From a checkpoint of a small spectrogram enhancement model.
Data: trained on melodies that start on their tonic, played by one synthesised instrument, 26041 training examples, 34.7 epochs.
Rows from block 7 of a small spectrogram enhancement model, named by matrix and row number. Each number is 500 + 25 x the weight over its row's rms, rounded and kept within 0 to 999. All counts start at 0. Numbers have three digits each.
Before each channel's rows are labels from the 100 clips, of 14976, where the channel reaches its highest value: "strongest on" is what is common among them. Only what is clearly more common there than usual is listed. The data: melodies that start on their tonic, played by one synthesised instrument.
# conv: 3x3 conv (model.mid.1.conv.weight, 192x192x3x3, each kernel summed), inputs 0-191

strongest on: clipping; bowed string-like
conv.60:490511531474497509480502503554543501498497479477501432476446481523478516501497551494525487482496493513488481500464487499522513508446491538497496469485511504529514505488457477474500484449485490520510499519510463469463468500519464480434514462489514500508500530461475499515481450551508452470494460492539507484505506522501504492516486474488499508497533489497520465476554539480480470483553526546480500481490515468513508473537522509513481532443511472538438470496487477547525497540537523477519520512503494501518494473488474513497513514466520538489497513507481514488499468497510454506

strongest on: clipping
conv.170:483514512516476513473510502526520535503461504496493517512494498457524514506454500528511515525514505514484516493502519461451536494502446534454501512499520513498520524489488486491484461511511457494564489483529479469514517488517502500491513486507504484483522462506500459478476465523486536506534507465443516500471507482507497474514453486492482493512502455524489507473586498528474506511471512489508475494520473490513484489513490465518536460532477499505470473509495519514486499490542472497483476504532563469503512506427467508473533487516458554496488455500523467486457493479550533456

strongest on: rumble
conv.123:515550468482512501518477547497541500454517460533515497522479490475493495478495504516515456504535509511487491467477517494476463475573479476455534459455502545526533515519519515544530497505484541482531478502494520542495506498492554507464485459517488511528506492471472495500504490545482511477476504498519533534542523490504503511463499511484478511457528494478496484486510490490510488492479472503506474546503484480516518490518499502469502513519493441511440543476528499472529480470521495512497467446475467511445464508492492542515511474486529540509492484502493464487504466515543496480

strongest on: mains hum; square lead
conv.158:467513504522499474457498507502476476460510533510500531480487525505439510448518507515515484482507468483443473520488492521510503503498515524492531524521503513518477497465461517514481464497493506514531529477496520483487486490509477579518509504456474510476484514531479497461551518455494508540479473501488503526533463517469545495497465533510510522451501498525502500514443516502514496545513502523475485484518495455475493498498489473530532445527521554474491557463491471518492512461482478521528494514488496474490508457538503492497515481513445486511515553497518523477510469495452489522

strongest on: marimba-like; sine tone
conv.184:529479536514501493477479485482487507482480509503501516510435495509479478462482500500555482500470527518451499562471496535498492479494495539452505525501467492503457497467477513493468465492494508508466500460500485473514506472465533490467479512465520497534488480493487488462520479512523493536473472516501475456515516490487531517490525519532536525488538477492436515484537518500537470486502464479500506499522494483487491470531503516512466517523482476524480506478495502513558508499485473499469498491514515493506598522515511526459471422496490514532477527478466493540533509522509497502

strongest on: harpsichord-like
conv.138:470501542484504502487523531539525497470485520514502488472515488466495469487473505454517522514504533509496515460482555533514476510500520465470481435513526495462516465478498506479460476507477516500525533492471505503498511478480506491447519501528502516466490514534505502555519466483513467483479519473471504497475468473527507501482477494460521458468498512496456450563466507510472490496500459466465523448517471482502466528483504486536509490490505439495549469435498486536533505483511488516481514479500479515514549484507472508519499476523456527481484497529503501479505523517505467470

strongest on: saw pad
conv.79:516466510522542515512505540478511481471460522527512502464509455505427527506531503496479486512482477498433506462512495577462527486498501498420507470502518472542496496490492500492454502543475512510488513498483478476460480476480494494482486511520477507508477458495482498487536480519532483538502520490514465527504493532485501520451492499509467472475509485499472475487458476491468493513492527522494503450485474457485464474467469481530468484462486501493547496502507502523540480474503516479505474454558486510474494529488518463515498492506457498462486486504495498541510489469525485495

strongest on: flute-like
conv.102:479501488506491455517531536521559490486497529498465490491508517488476525497500519515462484492520520521485518417521513519545467500525507549451516488504475460475495501457492517481485503517540526511466512516533486501499477540495488472500490503519489508481480424493449492525478481507527485483482499492528510457536477472482561488498495509468490483505506511476478508462520495478496470465495515487474499488510530495511519500491448511519492452543505518517490455553492475476525477533491464443516484486518476500502454502532484476509465469525495482529477492517508471498460511544471506540

strongest on: pink noise
conv.30:503489475464481461493513481474512515482528502480478506474512494526519459514431493503500462490493532506438523530497519500531493522517490495501541503484533464516452529498520479558492480458453475516446490493518503476511458515495443517514488511528527476507479476510438503479529528538473497504514503473487495525507503487532524499468468523499521487480523487490523518531522475511477519467523462479488476493480513531471424532484512498526513480473465540539532494508448499533524487519519500483551494493555494476490521495486486471498484490499484531534505485494494486484531506520509550474

strongest on: harpsichord-like
conv.114:457520497499509534470483503501508523514521516533496473495491507464430513513501492479476511490503536475452536471478522513506491485489504516452492466471485486482530494489525511498513489486481488484553466479491493482472474513477495487531527509460496485550508465484476521457472522462481514520473447531526574574501491508485494480533544504461501477460522493478433508533540478487459467496522500489513475516510486488514502530540524514486542497490531506496505458516505531484502508526494468513498478536477498533530485502501515483547484494468480505452516473515504470486524510495510530460

strongest on: reverberation; marimba-like; clipping
conv.53:446540456484562495501492507453435526504522513467521480510526531543509466502474468447484453509514513505473487456503518516564499485514527529511476484480520465481462532490499499481530512490487481485546499473526474513529496475512471460522494500498523504462496547446502477513486481529500464467499448502483521475518522491505532538519489493472476523499493507504509494494483467518506544525447481474465490460484468533514510477497551506535475480503445490500521508466525462497499503504513488476494488495518532506535475505524498514491502472488475544534478499500491484488474491488515518526

strongest on: saw pad
conv.115:482497565469516508491508499524465509502525492508479455510498476460470501488456506487491505455487510486544490459479466473525459514495485509465475479516513519506464524503516494489510480451510507522454490452449502550508522514516475479452528443471474513521501550498472516503499468533473514521473467500486491464512506513486483482523496482487521535506566455481447479542462476499518505547495505491495490500484472504547498510499498511522501469464459521488495489440482462506490498486494499485526509510485492526488492459499481501519493517441474494475502481499446474504462484464479511513

strongest on: clipping
conv.188:529512476496450492510491508522489527518477487530482505481471497497582498482463482526484491476512480507487520500453482501503501492456487481502497443499513604497519482495458454493491480465511460460480512524548472480477495506462478515471509485515480525515514520464503542495456483517529490506480489511487516531472518481488493534499517472481510473507499504498492458473456506544477503476500530517517510466486525492503490493518483502499479532486488478492503462502476476489508492482500448503465504521493524504486481483492486532510485506485504530425462460519491527445485529485539458546

strongest on: reverberation; marimba-like
conv.121:480483435524470474500555504528456434485458478476490525497499481509515490502498486504496526519453532502469534494492480459515485497492476502496460515488455471500499501501521474488484485536506481497475468490474520515509502475506474488509501494488515485487513470489502479567492487537497473548539535495468464509520480445528479456531478496493493535484493507439486507534529505503518489490521526516519517520517419497488521495539521493508462494466529519474560519571484507512499506483499463480533488517513505511515503493528490511474514451500514457509515525530468483474518501507508504466

strongest on: thin (high-pass); white noise
conv.189:433497507576482545522508486488465523526451511492538517510497521478547536519518476481503524467487494469509490494504492480509437458461492502510472506469483468479519498508530472487489516515552506439483531483491483547500503506529524528505459490545514511497508501477519521552486469478527514527457491532498517495502495489455491503507519522465515478519523523523495476478496476454477495480483541524530505521469474494527532501514490484501488500482534510442519529526506477489512500475447479530448488497448502483483476492510501507518515509480530472460484516494468503518522547514496494494

strongest on: horn-like
conv.66:466517470474525518464498511504506475489437483544482437515535510499516468477477500482524481468522520504503459515470526479501480506512517505555544509467510495509520492460493513497521476513509520513510518510513505521512475507516498499504470533491500505538514523503493491508490483566525473549467454506473489530534507485501471537532490505478514509506488486520464524502472457497545539492505492515464515495469506488469485492551484490509456499460474488482504459582504505498524520496488481514461506462490528492478538450474523497477457459490559529506508490510528503471461492537475488486

strongest on: thin (high-pass); white noise; pink noise
conv.179:486511536521496519514502534506504529510505528535462493532503496515476532535477485552543494481500500482487493528539519509443479494504520525512489522491534505506491451509530494520472517518556499451548512484499503455486516478493502500509533465545510536460468478490514461511474486492497475495499474463521508535548499537472489472544483486484483501472516464544497489519517506498506540532489495496493501437506504489438475509463514495479490513545559494485529523505474522505530536495465483528482520475451491511503481525518455445512498480521493536481493461472506515495497524501478530469

strongest on: reverberation; bass guitar-like
conv.98:502494462507498500500536441512494509477524477500515513497502488483558477528503506502464473512503478514468495523491463562498493482487513478452527492557498460498521502502526487500506466485493545514499503488491484522460487526475467541504509529459485500504527538504484456532504491528481546517506495512520472479531501507563460460502470503471510486480492450478470484509547477519519523488520461489507464472474508447494511516519469491491510487501482524507545464520482534541476526487503462466510505479452463522523493474574473517475510495497481476481463526505504494495463485482469500461

strongest on: marimba-like
conv.37:499531484502484512515456486524508495510423508481499518485486506498439474521501530525518518488501509526513496505509492472518538508510501463453557524499486510469502496521497513467480517441508560503492511479503475467485490501504489484485511441470491532502512465475507469478472490508488488533483518514496484552556515460519496535504503508514546471493472507500508468510464462501485471515494482510498507472492485489491522502524500468531500488516562454461496558544490498449519471481491500473496482488493553485493538461511497507473517540530481493498502505508419506451472502508512499486

strongest on: reverberation; marimba-like
conv.145:520484433526467452522533456524510485502498465513513482509502523565560519499561505477526526502490524506444487483475457499534488532535495511513477503525469521520519498483526506549507481513471487477490505545526526494520506488498492496484496510511473459508492482481482473536510488489442495486504505461506501481522533479505509517534465496477514498501464500501528514489485470494498513447496481455514492496546490486482511494528532507523473476514518487477533533544573511483469451488541484500471499492499494476485473464544496535485504508493498452510519476501490477511552478488504460502

strongest on: rumble
conv.44:477471436503547508508508485464505451492522527505516470454498514528572483476492521492490515506481546511508519477461504570488482491502477471485480485519517495528513505500514522475470506474510526472488456475538474512540487512498473512555486512489466513494508507480510499563526505497496523440482466513501515529481464505480462492511478522481544542497478469441456476527516499525469504489476478510491519520506463492478498521485497524487499514490521551530516498479516480526496485521488500494514525521507480482492524519588481461498500517493467526503456499501510476465486480468501490483

strongest on: rumble
conv.109:508485503460510513524465499509507494513540510491475475503502526519448468550506501500511499496491489474513511507549556530486523488533514513500505537486523520516465525491483536433503485517520492519498462481509521484537469495505490472529490476500508462503478498498487482475535546524500500542486490500516502525528500486492514486491496496497495559515498538496483461476531502545547469550530431457448474495484544503473480493470495478483521457504479532512512491527470571529512503531479516478548534484493486494497531522496496477497449487514470523518508510492547506515489502512445538493

strongest on: saw pad
conv.81:475483508520518519493439556494516490511510482515504526499498499467473467458557542493514481493502501523520539487464529463502475485496516489501507441537519571551479502476501502495512524548497506525480511501498489541516510462499497494538514480506484518494479508536531499468539508538472504485491529500514523519490512496493490517474497468525494476501475481538485504444494510487464525580502485503457507466476491538471516487486512476502475491520536493504549460491481500471524519480532449495487506498488507496455510520420491503521488454514485484480496497542470528460488496486499488492

strongest on: white noise; thin (high-pass); clipping
conv.58:497523513551491508532523533494485528500456533479561473506521490453478489474603494502484483523509487491492506493524491531488521520551450493507506475531511501506532473495500508488526487526508490495548522483511513494476502455479490519505477494481512498484518487504492473501471483476486483453506483519507510460495516496508499489516488521451513521512497524470485484493499524475501486497511495496492519487549485486498506513506493489476471517478466481496474488480635543499472487491501525483467519467516515513493474486537453515458490478498539472497504495472524507515513561470488469490

strongest on: saw pad
conv.132:557491573507503471503507501508527467489515482502508499527486497535475509475499531553542487538504454526511565440495530512502466504512499496460475508538526489474495506485507508483478500488493501517541503510495516486457474487506471503498516486515484555500485549516500474480514479513489475501467516510498466465463519524497522502532494526504505483494497472493506494545515476503519498554516556532476508447490502545519483518504481494519448495524472510513533456509454527484494508523520493490480488474543491507515509488465482544482461480502519557470499509495443527499448501468479509480

strongest on: flute-like
conv.168:475437500513494515509495467508479483532495498502539464484481476504472529497501531510516515472525504488532504494470497506470507519540495471504454511467499517487515489463528464493486509498514521507517486493483513507514526496531455511507500485369459492485502489489526527472512487460501545504481461517476501480504535500482513517523517459485503522490455483487512469512475560510477478480489506496515509484465529492497466533545494529446471488470457503497533485472524509483536492490493479483515494473496496503489534459470477488513508459531514499474540496534550496529508519466509545528

strongest on: clipping; marimba-like; flute-like
conv.36:476507477502476489513500518462483543496525502507544460464490449459523508525529510467484500475464473527508524474503487532492531444511499491471486446527467558465503495452505479532500483532490489456516497495566524494497534491496468528505449521504501475499499501474558473462517480468485508510471539486487537495493521501513503489504511487509466490509494482491494474471471454525488508493495505456493474491492485492525513523499530510479519521509491467467497434504570488483520496502475501495485504504507516501505497481575498484503535512477480562487464496512475507469527465479518477510

strongest on: vibraphone-like
conv.137:498527521514488529476539479542488515473475516505521495494491524504467481503548531491531448510486515522406504467515518495542520476508468506455500526505499524503514451520500470503501470516487520485494451448485528510496456519491514528511489491495510482510484489483472537501487464504539519508454479490488487544505470530470504489497497490536501505498483478474443456492472509495527455458485524514488522504487468455503515516494516520476510526482475464528511499540493505485471502527512473498519496495486486517470569529451475497456496441488502479503514558523516493536525492523488484476

strongest on: pace: slow; marimba-like
conv.68:481506498504470439487498513506472486489395445477484536513533503523508462505474506491504526497518502508451527482507473519540474510520490507515486491497462484512536508529556486501465490486488454522541514495499472468499495460487476484505476482483531557474508477474517490507520496505470518480458478496510491533481489495502514505514488532501487495486514537511473507477481463458485524561464504514479457488477457561510483550539499539481490455534477455526511476513490479527483492478523497499493527497501483513521469505478464504484472490512499489487508465536473505508509531464473497522

strongest on: saw pad; square lead
conv.127:468508483467493534508470563509516476484479481518475515487550470490475535497504548504478509449483485454505489519484499476499552493463532501464544469541519515491490483529494519520484549480486501521512506530504499524490484502517509484494493528551507507486445545549466495476503518510462518519495480491555476529499488546496471513524507517483491515512537494529478501451472478504443480497497475491513463486511471496487470478493514502501485471497529523472525506471498485530569486484482496524453501486546498545501505495501491438535532492498474490466492484510502547454491483506502498477

strongest on: clipping; pink noise; white noise
conv.143:486474511505488477499523491464466484512461507481501468525495503482515514473547502511513471504463503460483478489504454489506537520488486508511483517459503452528513491500501476481506507523469479482530463526489483512499479507485503483495505541491506429502523485530455491562490483506485491508526496514518483472529525504467535489487484516501517508475507514499491483509495450456446509516486535517466449514507477499484478509520527506542491501490516490523500469490614548528533487510527501448496505488520505468488536505455490551514523490527483451505533498478502484484466473465484551515

strongest on: bowed string-like; harpsichord-like
conv.1:460470503485523520488541461515453490473491483466510511490528486503519470481529479468515503509470481480519563508542513544495475495526518530461496516517517496515541483500473479498534459479517468492506501488478538514462492479479501512500480470469476521557493518513469535511505470513511568483449488500499466512528501509518510552516510500493542515454486508506511478538503502503545487450532540470463479495507503493499503499507473516491496469464495573480528539538520507521489514471473487456517478479467489537543489476545466489518484471488497525490498493504494511511451503463496516483

strongest on: clipping; pink noise; white noise
conv.26:481537474502494483512521510478482508501495501499535483506510489464525508463584478488534490507492489502505496500467491489489521492518461491480473490517502508466529497498466520503503475510468498491566464533538547515497507496487467566499489525485491507516514480498471491494483491540468486476506498501512517469473516471506505521522490531478515505513475496488508500518436471501492534474496482511486467514506485501501459463508494514520496512508456485494468468488667495483473484475516478490513508515511471466512481502515493512483478499456494542474504473495508494495509474468510523492

strongest on: harpsichord-like
conv.167:500511519515482485506436510494521492512476512521473536498491479522487486474522503495546497494485511544477496505473506495511493482502514501481507476529504468463527492544476495507480495512485474546516492471507521458534488474489462519474515481518481506478504499416496521536521511481515496479437484468496491509520519491478496468508458487502481489532522465519493448500500493497505490471452452468505480443511547506496484505496484529491467499486558543482550506503545504512523493508455453499557489448508455478543498517542504487493507493532511520493518486501458503516445513478495548525

strongest on: pink noise; clipping
conv.3:492494555527544501499497502511488513506513509487538486543484491500430481459588538531502495482465516485509445492493455486490503521524501537517503484492505485518521488468488479523521547492529475489559496516513521479528493499517480523514508479482508511494507506493486506503477523531454481479507507483495500507499532521511474464451476528463464538463494488515495506498498507521522484498480468445457478476509496514526500510477505533492496522475432482518458454509564548520516494497516494499514506525495470471492489489538464534488494485494521524421526517497507484506501526494526519520

strongest on: bass guitar-like
conv.111:503505515459437496495519478522490486473485482503515533510499487510456479500499495490573466518548537533533489486492503532521478488513476475494494528529432484450492466508513470465540488491488443498521499474492562532514470527479476497552511515494500523510485471485491491512530476497539478512558499540484481499499482532470512548550476499466522499494476494476493486484494479502511498525518497512462521525480545479501513513515480480504488550503482469476491498532507523478504457513478474530479457466499503524506476495508497507439468512466496496484488451518486495520503478481536474470

strongest on: saw pad
conv.7:502488552498508517494507490467508457457524527494462483482572453538492507469538498449482476501480480509490510484501505551564451483479531505407532493560492537506454494494527514491548489495487496511479485490508503525475515523495484499496495499481492548498512507529476517455491491492488486480439523521499520518487502529468510494531514538519465468500510504481474499516518494530466473529536492472455480465445505520517508507490496488520467472501485472512521499504526503530475505486490511504471480511498505471502524505506471476507492484498533501447521458516466491469477499477495479512

strongest on: reverberation; clipping
conv.38:555506490482469472471468496471511572480500479528466511501488507514574491479511524490485472557479491495549496530459508546498495499529484457487483481522518506493534496500470531469532474499494502485534504500486516484491474492465478502448524530485489480470524450524494459484550535533481461508526519484493455495472479500533486508466459469464476464495499483485478497462519504496502473519461480504479521446474506534482506488484521524491491487497516547475521495549483497496520488494494497489448465490457494527463505510521506507539523470473485490495505486513479474510522469530503521470

strongest on: marimba-like; vibraphone-like
conv.99:499543501462468541521499524532478516468491550515483492495470503464491487464478475505538520438502483466493476545513514518490452490497481511479469516531512496507521549469514468507494503460513546509503524494493464476490541492482473504485500475479487474544508492510485500470495475499497490470443469470474504541539526516495503470535473528501527475481458485488452508498501475503503475463489511522516507472454494503486555513483478509554439469491447492506441476506464515468509484489471479488477508491513501511493517500533502505461459435492530475503474511495480515517493486490491523488

strongest on: flute-like
conv.129:497547463515522488487498531466471469503501488484477518473499530523453511581467496506494456504510515506521520480483507532481542498477521548497522518465473513477483531524444536540482493553471471494513485520485539482470476515513494455504485499518477488476502491525472504491501501534509500556529515559488521515522486484482503520499494524512468522491467491510540503475527508462496516489505514530510493536506516465496490512484480511524462508493511433516505525503455472498536494488536503494502499511519523490512499522498526502500520451460476519545430499478542474520518494447529473504

strongest on: rumble; pink noise; muffled (low-pass)
conv.21:477460508505500506536497547528498497498487489501457478486504528534449471428484493502502485494504491530527483475483480525496525503533478479519488495527482484505482457456472503502481497492469561510528476503500484454509481522467490522504475468501531506526481512555487505486485553549475505478534481506478488519534496514533497485528487533506526490488461460471481516525475479515502541499500473475458448521436489481460465490479489511474503487510493485470511503462496586499484521465531549507544523515515493493503472468506505509509534485504504514505506532481552481505497476500497515537

strongest on: horn-like
conv.31:487460506495551531505496505503496509498496472534510521499536505572508474515477479533526509495517496536509519492519487488489491491536472464519495505514529461557491531512473513471495485486517491508499484470493489551482476502518510518530496481515468509523484525451495512548572479472512545497539520524509486470500548520493544512474482459528483506464489505508478489536503463450503479537541495523485492493515484524462493447509507496463514488500507489476537452515504443490491531522525513486489476515543502471512467566501525494542488512480472501480490511535537486500485481490553522505

strongest on: pink noise; clipping
conv.172:503513507480506457458480488514482488504461517488491496484491527493519486491498452549463459474481500485500501504480484505514521539469457490504475475524492569488491496460501470487475504511455472520478475478518476468497529485485474505513487528496473467482505487500482513471447504489466522487496528434470529508472498497493483524524526497503538497515453475523479504527508504549442520485475522443526437484494471461495507453480517500500523516521554480542558498473495497493500502506481511508491506486524509452483495461481528516446528485514504521492463525490475455499477494482512546501

strongest on: flute-like; white noise; thin (high-pass)
conv.118:502486520526498479529507497478538486494440539472533502521506520503463515510509475543493456503532476495493487510537507488499485516487466474489492484473496503471512499516468503433500467440526518538484517519503466530532552495516524513516518500490482507452514504476488459504499536501510446466508485489514479502532494515511510507474522514502496509474487528521488506433473467514452514533493500471543530482540481501489526515438489483488519484485447471520511504504525509499465471474506517516508467514504545528493479479486478461508529486496457496575524481501504499529523497485464562496

strongest on: white noise; thin (high-pass); oboe-like
conv.120:500493547513501499509503500517515586511504472495526503532513512479480514488482501521486467546498490491527476471519493490517556462511544500523489496464496510495501505492469526460483510501528526491546481493429500477491539476495470483516488525492509500491469465500510479493526505505485538452476482487536492463484522503494498461490530513468507465485515518544510510481502561531541500480480510514503493483505497501474506502521519491458520546525442467503452488526473541502518510504464489491503516525490513497540506486508452479465483517533519554479493468494554535482433503480470497533

strongest on: white noise; thin (high-pass)
conv.133:483500486518524530534506516462527512504499497520526460521472509518518458506552493493496496503482450523488480492528480490533509475505510499512464448522461519508509483497527448468495520514507515487548512465536535535476502486501506510512476524489487505548510523493493498516493484452490500476517474508526510443497488486503509466523473477521530513504507513524472489484525518476527511514478539505500494501482545503495506517504520464455494479456520476464500468499605507458500514464442485499489497470519469532502476491499484427494501541515477525489473477522520530498515509479432485514

strongest on: square lead
conv.156:451499523489505529460471536502520478476480538493500512506511457519536466490490473511528438451500490516497531515483492517511534488497496498513458481500464495535492482452479513507481496450495536520506544485541466492501524498525523476471512528501506509505504485524531485510469552485506518501512507497506464486512484511516529489523438547515548490552512509460447475484505468492496485496483481470445496507497448516488502491480486508493479487509506474499523484453489489549509528514518473516504520470482482512447549484512503495511470470477456484525489512455538459536473505539471521518

strongest on: horn-like
conv.52:482463483500510510501538517529467544520509520504507509515492544520470545454524489518506504532470485486474483488544523472503514502501483531494473501491485529515503515462472518540478447533487544525510474505515515503513494480512474516523493512450451494460520529513502505421525503519483471474536505510512490502502492519497572544485498477531509482438477541505518482488497493488538527498518467511491487453452483467477532520486488480496533449493430460490487467519507504502485510492494525531508468495514544476480467508451519494465481487513465508502517514505488511492521466488478507479

strongest on: saw pad; pink noise
conv.142:503491515499492506499466507494497465519470457530495498504553465517509509476518536507470542499512511528482485486529508494424436513486467500487454477491519499474484525515494497541476549451489516512485538491486491450502479466475489504491504489462493568522466582531496546496481505525529506522522508521511494519483507531462489462479494520473519505460470505491490490477496498481541464493476496478459492498508484478506548513473489479519514500516505500525495511480491488526500498510490486535550451477518480545488487486512479488478559487490485513472461482497451505459514497511457518494

strongest on: marimba-like
conv.116:486498515514523523519463479496513486515492462489485445494512499489488511528489465492488533490536514468483505501535554525497537518471529500510502490534532512488520509510465485468534576495505487475498474517500494508505552506502479499473530520507501462486489507500512546537447519494527499510511460492471506507523490527524488513516483454532485493549560493508500521501463491454453494550507509498454483476470485520522479521463475495522497482485553492483493491513499462449541459500502498480510530520512489499491517463544480479537480522476536510481513511522549491414501485507491505475

strongest on: mains hum
conv.49:515535482455488517496480489527531516468494492528484478476497518516482511476533523500467486558519467500473468482485528454511531476504485537534507506508540540501494508501448461482492530468494542548511524496492530529490499494492497521507508504478473497472497561556518480475501554509495500496479526475443496535505507504458482520537494508508488465491460494493499535453441496491457473549537531544515512511443498523464464523444503495532493455487498504478525472490504493506493475491518498517451497490493486511513490465431517455492496490505496511509484520504498508488498493517496494508

strongest on: clipping; pink noise
conv.88:478510486495464498481551514472484459471484507476512526483503506479449515460497456492494463489513526499475505495518493471490532471474539478489498485496552489476487526488486498552487468511478478516567481560512496511500458456535496471500528491478479427440498488495497476499488498546503545541489472548474480506512509478485486477488506532532464485496519521462491470528523506486538504481546473474481452522460488475503478525513502517510490512533506493503462492487510480526522495497480506515534524497496514448527509520493497536482527486490484516511487483477531507472498479495562477546

strongest on: square lead
conv.16:495446456520523511457489496484492486480483471537509469497514462501507518490495495491482435490577488469495483471529506493558492482476479483536497487475480536517512510494490485527527502508485481468519458493473482539489519482483506498502494498464518463515463466486559487464532546531489551532526473486484477450500499532513520483481473501501496492470487515505518496521488496512500506498497480483511498536501531472491494421536481526467486494489492493509512502449527439528514503470490519526529479482508490494491508496475516488522476510476501464498495466507540489557507509429482516465

strongest on: bass guitar-like
conv.78:479487493527509520475474446445515455521520485508471506486449496504471542541485480512490503522466484479519501492527519531505466485499502539516525447508468477516465461464536482483505499472491522509498466518461502499519476459493483489464491499506497530489479469443508490492495494520463493459531476481515488509518520466536533494493493490597472498483553511453492507485498494497496499523495498502501485450534444491456501517491476466499474467546478479514471463512493465494490541464515502480503496492492498502487480523480500490529458511492481531510494491491483517555528496532468508466

strongest on: reverberation
conv.19:516510414482453487490503479497514465508536517531513500513529493511582497480536500535511467502474503491505467476488457513517525491494524482503499499497483496495525487508482519520517492494487477559507501489501514506498499521461492518503509513464498481507519506491515471487541479547495475525479512509488481500523492463534465502530503511507474485529505490466473506511428506499511490434523461464466464536498496489476464459510507489509495518509496498481532496503516503460499524504466501468523512520496469454544483491561509506494523510466519421514501532499455470475549452513511500467

strongest on: flute-like
conv.80:488542519513525489511516526464521466481516521549523481477488489490488481497511514504500503486472505494430495430487550518490453494513511532494469462503510497494538494471491461489508452542493522502482494506504515476484501487496497479512496462499501488490478511501513524512473486514507444504465493477478513481446512506499560536489515494430500468506509521445468473488478533525465442471468501494513472458496493533494520468492490515516471518543451506490521516488513490496510467499525503508483480454502517553471489473511468483487471469499526486469488459505535505521490520570508479509

strongest on: flute-like; saxophone-like
conv.86:500502468498487478506456479504469479520529495486493524508511491493479517537486456508482456497515539489486519479511510441545501495504499509494501540502502491471538530492503472491505512513510473485489516524484510531504512485509498475481507505517468505489472510412498525546485455493527457509545512509520507464522512485497508501433541525521468494509480520501503510422489474470500558483494505484473489477491499494495461493505473512500501462520512474497525517538556495509471503480556482482505458520470487492445484502471502519520505452482483501582493505495485477516533483522525529454

strongest on: pink noise
conv.43:498525474467476494522506550521525467508531507501457492515482487468462479527480550522486494482512531447472501476511543475512454527483478517474508531520520480503461517493529517474461494489521507534448482462450567500506508499539475524489501514483508494551499535469472479451511505506503470490498505506508449499473521512515489464499487496508489535483495492478521482495520490512531467470448501483526514522460500480495453488459494544471497507499471468508486491491445491502475502496520467497494499496488497438484484445495505462480471479494473481506484464454452496510480492488510481457

strongest on: plucked string-like
conv.5:510498499479488458473501484525511490509508479474463480476524485482523544509487485484462514492461494481508511504506503483489481492512484487483510501450461490519483491563475505477490519527465476502554478485441535521534499464456515488531478512496491431495495448506504447520513512514519485514518496445492471480485481498495486528445508521506528473466509529501517491466450456466517504493492454513530534497489457494506511464533488463525531485502497514480541534508504478493501497494462495521531517531520485491467446531536449480464503525494506486493486524507477502494513477445505447496

strongest on: mains hum
conv.22:530520477500477488511495478494526468519526479472492510477518524504481485519555521509446490528541485510508497487519547495515498522520491506525516541507540530536500458463495501473504484526527511494522481504480508476471521531496524471484527474506502488472489447505515472494504529519490491479473519460516481557491498493505528493466507481490471507484482478489545555519484522477485501500527550494594551476518522464434440516475527466506487498479509496506518489501516565471522477515501520475504490494481494505517503478505535498477502479517486526522472493470544491528534528522452535496